A small image captioner, trained from scratch.
Data: 101725 training examples, 13.6 epochs.
Rows from block 2 of the image encoder of a small image captioner, named by matrix and row number. Rows with one number belong to one neuron. Each number is 500 + 40 x the weight over its row's rms, rounded and kept within 0 to 999. All counts start at 0. Numbers have three digits each. After the name is the row's rms in percent of the matrix's.
After each neuron's rows are labels from the 100 images, of 14848, where the neuron reaches its highest value: "peak on" is the class under the peak. Only what is clearly more common there than usual is listed. The data: cartoon faces. In brackets: how many of the 100, against the usual share in percent.
# fc1: MLP up (encoder.blocks.2.mlp.fc1.weight, 384x128), inputs 0-63
# fc2: MLP down (encoder.blocks.2.mlp.fc2.weight, 128x384, transposed), outputs 0-63

fc1.298 097:416500599500500519546500512500500485500461500405433445584500500500500457500497496524500453500445500500500500459539496484500500500500495500515500496485500500484515513424642500476511446500494500
fc2.298 116:500426500479500545460500399500454500532500500485466582500500451550500662505499500500505500500500500532518500550443504500571537507500500500525500500469522500526450481467500500500500502500421481
peak on: skin (75 vs 16.2)

fc1.267 089:500500500589500500500500592500500500500486525478500500500500548500500500569500500500500500500500500496500484500582437558500598450500500460500566571434500500500471498500499500499503500500389600
fc2.267 091:499433500456478445556500424500507500500500500577523391555552572500500500500427554500560500500476500457500500500645487500564500500487500500500530500573611500499529503500563500500506500500500500
peak on: hair (59 vs 9.8)

fc1.77 090:500500500497500500500500568500500611569540500500500620500493500500554500487517500500500500559500500397500500465500510500517500500392433470496538611500500500460593500492500476500500500491439512
fc2.77 045:500500500500500500472500577500590500450500521500500500500500337482492500467533500500404500500443529586500500500500500500500500500504500500500561500482500500417616500500500500500500500500500500
peak on: backdrop (97 vs 62.8)

fc1.101 105:530489500486500585552500500500568500500470500507500503500500500500490500500538500500500500500554444500500500500500496494500500500481451532442500525494576478527500500500473500500394438500500500
fc2.101 058:424500484455367497500500500500500588500500500500401500500418500500500500515500500500462423442442500500418500551500500500500603500500500543475503458500500406500500500500500500500500500500525500
peak on: mouth (44 vs 0.1); skin (44 vs 16.2)

fc1.19 091:500518500500500500500500500474500500524571500487456487500429500513500500415549500604393500500500500579500500500534500500500424513514514576499553443500493500500436519539500557484500530498500500
fc2.19 092:500500500373500500500558547604591500553500500507532500554500500549555439464560500536500506424472487472537494500431497500500514425500500575521591526428466500500500500479500470500500455500500500
peak on: backdrop (98 vs 62.8)

fc1.161 094:407500500500500572469408500521500500534433438500434480500500477499412509500500525500500500501589532471500508500500600500500509500500535500553499500500500500465450466500500511500565458507553500
fc2.161 105:500500534593499476461500500535500435500437440500500484500500500500500500500500500500526462500510633532500500500479500500603500500500500467515514500521500500500573523533500478576499403500541500
peak on: hair (52 vs 9.8)

fc1.343 085:500370500500548500500436500500500500477500500519509552500553500500509506500608493500500500540500500497491500627541500500484468500500515500500500500458548500500483489500543500500516468500546500
fc2.343 103:532559508500490478420476430559500500504500500500573500500400423376500599468508500502564500549410470500500500563500500500500544500500477574500535441500500504500457500500500508390500406500500590
peak on: glasses (60 vs 0.6); skin (37 vs 16.2)

fc1.200 098:500510500508500500580500339500500500500500500500500500487500500500418500441595500500507510524500500545500500500546500484534415500500500459401500426500500531484588543500501500500500500500514500
fc2.200 119:499547461500563555472500435585473500500447470525500497465500549500500500500462487542500523500500473500500553455500500485500566500500441500478508552500590393500500500500464546490454500487540500
peak on: hair (59 vs 9.8)

fc1.7 110:500528500560500598500500529540500500500500500487500500500500377500517426429556529470500500500522390476500500500500500500548536556492480615500500500500500500500460509500490500500594447500500494
fc2.7 149:401459450477499505500436410500513516466500538500571500500549500542404438500500500616500409500465500573464458566383500500502484500500545432500540538582553412516434500485494500500500469486500501
peak on: backdrop (99 vs 62.8)

fc1.251 098:435500500467363500500455500479497476500521593354420555491499482486565500500478472537469496538679500500453500509500500500500536424500500500500441500500502580500495500532439538500509500433500471
fc2.251 080:517500500500474538573486500499484500481459500500477480552532438450500500500465474510500500500586500463462460452500500500500500641500500470500500575461526535513500500398424500500401500489500500
peak on: mouth (79 vs 0.1)

fc1.74 101:500500485525483500500500500543559541584441500520452563500563497509500500500445544500617500500500449526500500500500564500500500500449500500500481452520561500587459500389457462500500500466531500
fc2.74 112:500500500458500500500500500599500576458500611460500500551507500529533460500500571570551500495500500532545379484500482500500455500353516500500451506513469524406500560500500463500500500500495500
peak on: skin (42 vs 16.2)

fc1.59 112:567500500463390500500484397492500500556465500576549480519586500530500527510528498476472451429518519500510500500500567452556500532500580500500527391410500500500581438500500500500500500588500500
fc2.59 110:478500484669496493457500510500472445465443500500456534424500500500472565482500500551457500500500500500586457500500500500544577506490500500500512570500459570500336551500532461500570535500500527
peak on: backdrop (99 vs 62.8)

fc1.97 105:538500484523629500602500549500500514500500512475400500500567496447500558500500500500500504572414500359477497579561500500500547489500457500385466524500500500531482441500500500451500522550500443
fc2.97 081:500503598500376500479413413500500500498500500491470500420500468500500539478525617522486500500478500576471500500500533500512500442500500500500500565551453500500500500442500500500500500500519500
peak on: glasses (44 vs 0.6); skin (42 vs 16.2)

fc1.105 094:530388500534540392551500500527506538500558500500500500508536533500477500500496500552500414476512500480500500425450500500490496500449494541476500441475504531462464451500441507555534453483500500
fc2.105 093:500500500500500500459428584554500500500564540500500500476584500500500500594505500500500411500435397500500500500459500547500500490500500522458500500453500481490500500545552563461449500500500556
peak on: hair (31 vs 9.8)

fc1.15 100:500444559555500597500500500500535500425500500500500582500475404500500495500500500543486500517500607457500405541500393463508462500500530519500500452500500500574484532440500500500500500500386500
fc2.15 110:500462500479556500500500343522500500500489500500500491439360500500523500559500500497577499500563477500549500500544513500466500517342590553406506500500500500515500500559413500557466443500507500
peak on: hair (41 vs 9.8)

fc1.297 090:500500500442500435430500500444500500500500500515497439434500461500506500431479500575500500459500445500500500507500500530588500539519514528573500500500500500500528500500500500500500500344500580
fc2.297 095:500500500500417500538500500530500481485500477500445500558461500500493524500500500421495500416437500491475512424471539457526500500500500554500500500500429500423500533511594486500436540423500580
peak on: backdrop (95 vs 62.8)

fc1.369 102:500500500500543500500500500611475500500500500500500500522500604500441531500500500500500588399500500500500500500482500449461500559455500500468500500482500500500483439500500500500500591370436500
fc2.369 105:500549500505527500500500504500500500500446500442500507500500500574525500422500500521500500526500500478558501502500458503392500500508411500555500500500439365500500465498500500507561500559500524
peak on: backdrop (99 vs 62.8)

fc1.103 098:511500500500526341440500500465500494500594622500439451501432500527433479555500500500584500521524410562500500537451500416500567500459443500477500500500601490500500500518500500500500511618509500
fc2.103 072:500477500494391500500407500500505500500500553426500448498455561500612455500500500500530433511500517556458556500500500500488500500396449480487500618458487550550500500496500477439500500418500446
peak on: backdrop (97 vs 62.8)

fc1.371 103:449500500418541500500500466500500518430500500520500424500500531500437500500523500500500500500500440578612500501500500524500500500500589500521500500500500631469500500500500483500500500500446500
fc2.371 081:500500575500500500480487516441500524500500500616460500500537500499504500536461500455594500520575500500500500500500500500500470469622500488500500414500500507531494460563408500500500488500436500
peak on: clothes (39 vs 6.8)

fc1.154 108:500554500545452554480488500500519464447500509500509497580500555500500500476480500500413500500500530516500526500603500533581500500434500500454500500414495442500483484559578500542408500518500495
fc2.154 101:496500507500500500500500500500500606491500500394500450500503500563454475500529500500526423500434569500579502500447500500500537500546501474500500542430517500408500413491544499500371454500525500
peak on: hat (69 vs 2.6)

fc1.355 095:439473500486500500500500500500500500452369597500482482441396565500598500500500500514421442500464588500551427500462500500477500467500500484467536470500500500500538479500472379487521488504444500
fc2.355 080:471500500456500500500393500424500581484500566586500396500387500577521500500578427500500477504463500597500500490513500486414382567500516500574500500544500500500643500500488500500500501500574498
peak on: hair (26 vs 9.8)

fc1.151 101:500500526500456500492527471534500500500612500500424474500500428500500500567500492500500468500500540416500500500500543500500500500500500500500354531523546500500500468500500543494555500521500500
fc2.151 065:351415522453548500464500500462500500500554500500500500500500500500578500520500500500500500500507500500500500581500536500433511575455500500500487523500500500500607500500500500500557500458476500
peak on: hair (25 vs 9.8)

fc1.156 092:401513508500500492382500500500500492441500555444582500508524500529486488500462602498535520500639474500500459422494491454545500414587452500463500500500500556446500506528500534443500489500500533
fc2.156 122:491469500555439500500489572500500579480500500500459509586500500500522500504428500500584501562500464500416523427500521500460429611588528611500490500533507542500500500500500490497500443500500582
peak on: mouth (47 vs 0.1); skin (43 vs 16.2)

fc1.46 102:500500533390500496500526500500543444500500522500500500500500578514478554500515500466557500500500500500587500500570460500561511434500474500541500456500513500500500500500458412500521505659486477
fc2.46 106:500582536469441500500532471411500455478500500500456500561615500548500397467500500500488532416500443513532500518510500430500500500454549500472503499500426500498500508500500500500508432500581482
peak on: hat (87 vs 2.6)

fc1.93 086:500500605500457587500500513500535500500430504500529470507500537567500500555465594534572461531500500500444500572531500500500503500500552500500500500500500500500500500569500500500515500580444500
fc2.93 100:500500549556500500550500563582500474500500500500500500500527370513500500496481470500450514429500500559507500476500473495541500500500500558623500554500500496500500500500510458494617515542500500
peak on: hair (66 vs 9.8)

fc1.26 100:568500467500500466499571535467479468500500571500500484500500500500504467438401472500536535500484476587500515453500492500500500500555500514500500514500507532500481383500516500537500500500509482
fc2.26 105:571500500500500500500438469500426500500508448500500500445424500484504535554446500500500500511500496510462564500507567495555404468386476493500499500500500500457558500465454452570492451500593500
peak on: backdrop (97 vs 62.8)

fc1.279 117:500584385534585500500428558500500500455448500491500409500576523500500500502422534500500500468465500564500500500506500500480593500500515500500582587403500500500544558573500573500471500500500580
fc2.279 149:511534586500500578500490508491500500500554439500518500500458549525547500500486572515540506580601593475570509500542519493500544500500562503500502457536499556489509532458506500500521500524500504
peak on: clothes (41 vs 6.8)

fc1.4 115:500500500500500500595421500500500401573474500484465500470541500505411516500569552500500507500580500492503475443496500474555500500500465507427500500500491474472512500500500500610533345516446500
fc2.4 088:500500500500500550561500411500500483500519546463500500500424527488483500500500511500567457461543500496500609500447500524500500447418394545500483513500572500500430500511500403500606489500500500
peak on: skin (90 vs 16.2)

fc1.383 096:500500454629500500562500490493500497568500554466500546469500500500537515402363500500590590551561491500500555412478500446500500500535500457500404500500500500500500487469500500500500500484500534
fc2.383 104:500539422500500441475500552500407551457500500474500487500476500500568500500500500500500551492500500472500500500500446500500383500419500602500500509500423442500500500500493500597500369453507500
peak on: backdrop (100 vs 62.8)

fc1.52 096:458547500500507500500500450500500469500500500500573470512500500500590500500441500436500500500406500425500516499586511500568430435577500540500500500500500617500352500500512553500555464505480500
fc2.52 096:500500500500500500500500472596500520500500500507500483440433500500500500500451500386500500500500500424500500500546578523500515532690490513507500427521456395359500529500500445500470500500456618
peak on: hair (27 vs 9.8)

fc1.155 096:500497495500547528500500500500500456484500500437508552500500539425500412484500500500462389500500500500520526500513500431494500508500435448608500524476500455500500500607407439527500479478500500
fc2.155 095:500588500500500421441462559500500500438497500500500537547450500468500500500527614510500559500500521500500500500425500500428500557500461500500500489500500500500589500501500500500500500349543473
peak on: hat (65 vs 2.6); hair (31 vs 9.8)

fc1.274 098:617601458498500508383451411500472530500500500500573477500500500523529528523508522388500500438500500500500415529585500500396540500500500532459500500453500500500449481500500461500500502500491618
fc2.274 107:582500608500500493479500529500500466500531500516432538500500550634500500430506500500486496500466500504500473500546500498491500500500500428528500501500486423500480500480490500500544574500524500
peak on: hair (62 vs 9.8)

fc1.33 120:492528513500500500500494554513494500500561613500597462500500578524439500500500500381662544500486500500500500456559500576521529500500543459520500500538500544439500500500460500500500473536549492
fc2.33 144:500600508500487500500500512472503535517504500469409500459500500503500416480500528500500500500505500500500517500500500500500441533500521500442500500500500500501500324500430500500509500500476500
peak on: hat (61 vs 2.6)

fc1.337 096:480620494500500450470472500553500399500500523500500500443500615500500500463500460507500443500494500480586437500500440437500498500500500482450507522541534446502500500500528500507500575500393433
fc2.337 090:500434586365500500500500500500500416497422519500500492404560494500500500500429500500500501500500500473554489500491500500518623500465500500580500500500500549500463396500500423500500500591500418
peak on: backdrop (100 vs 62.8)

fc1.248 091:500560498500542500503474500485465472434567559471491500500592425500500471562559500500517500539506500500500500500465500500500500500473476500459392500500548595500500495500441500488500370475538500
fc2.248 071:571500500519436500460500500545500500440500500543500500500500601500506536500500500500500500500491500500500500402500500500500647500559500591500596500500500472507488500500500500578421555500500618
peak on: hair (29 vs 9.8)

fc1.333 105:524500500456439500524541500444500500500324528500474560500562548506500500520500473500553500484500418500500560467500500500500500500494500551500551500471534488520546500506463500511606458483593532
fc2.333 127:554500500478573500566523500538500500474500514601473500551500525483500493405504500535500500500532535500450336500500500481562471483412500437494471500475488500500500513656500500507485500500546508
peak on: skin (38 vs 16.2)

fc1.143 089:500485500440500494522436569478577500383455500493500500503500500500500571523500535500500487500500552513512599502500500500500500453500543500500493502469500500552500500500500500500500500539500500
fc2.143 075:500500562524500500500500347500500500539500500500500517500461500334500490554500500557500445500500527500581471500500508500500475487500500500437500576500500416472500500500589500500500500540555319
peak on: hair (40 vs 9.8)

fc1.233 107:500558500500500501500500500544500500500500554500426500608500599500470551457500354437411659500500479538458540500486500500491464500442429500486500500584516433506500408500500500459516521407515500
fc2.233 146:586438544538500475614442483468640414423493500537500500513498566500500427521574500500500500503505529500504484500552473500447500453500459500547500554500500569505500484531507500500453576478461500
peak on: skin (51 vs 16.2); hair (39 vs 9.8)

fc1.80 103:578500559500436522500550500500555500545491500500500505472500620472500521500500468505433500427500500500425474500420500486500500435514591516421523580492500526500500520603491517464389527500500500
fc2.80 094:500500500404462486500437464457500500427500500500442500482533448500530428512500469458499500500500540500493517500500562500500500500500542461500508515420500500418500500500500548392440564541439500
peak on: hat (87 vs 2.6)

fc1.78 098:605512512500500437500566500500571497511513500500500500500508500500500500454500507500589500485385500553500556521633490500500500441539500500500500500585554492500708488469500500500562500500500452
fc2.78 101:509562500526500500500412481437509500500410500501507500500500492500604500576476500500542500500584500454500427500543500500473500618530420494500575500500442500439500500500500500474500500500500500
peak on: hair (44 vs 9.8)

fc1.329 112:500596393441482500500580500432569500507549500484500514500457500462500500445500500504528500530595500500538500500481418433495403500500500500596500500500500500500497500559504591531534526463500396
fc2.329 097:500487500518583490500500565527500500622560550456500500611500500500486500500500500500500455379469500533500500500418500445500500500500510514566500446500454500548582500488502606500590500500500500
peak on: backdrop (97 vs 62.8)

fc1.123 109:360584500493560515500500509500500573526527500500500500500473521617501520500535500568565508490552500502451500500557473516500512407500500500500505492500500461500500510500500439431430500500539520
fc2.123 107:534376500500500495500586526468500437500500500542500500381500500477500600500518494500500500500499472500500512500521470466500529386500522500522560465480541500500570505500476500500500477503456438
peak on: hair (81 vs 9.8)

fc1.79 079:500518535500423436500518500500572430496500500500411500500500500463490422540500500545500584442500500500471573500521500446544528500473536570500548481449500632500500500504467542500500451546500440
fc2.79 095:500500500555547500500500500421566520498500443576500500524568500500500500512529500500444500500500500393529625520586500500535500500427440500500529522500500500500446500500508500457448500517500502
peak on: skin (69 vs 16.2)

fc1.73 099:520495521518500612502500569500476500500468606500489500500500504619500539500500538500504520500621511443430502500449547483470511457593465500465492500537514500500506496500443500502500500500555420
fc2.73 096:500517500500487444500448439500500500500528504500416500469500500500443526500500542500500500500500471500425558486500508393427447500520469521553505425515545500432537512500496453500500529430346500
peak on: skin (72 vs 16.2)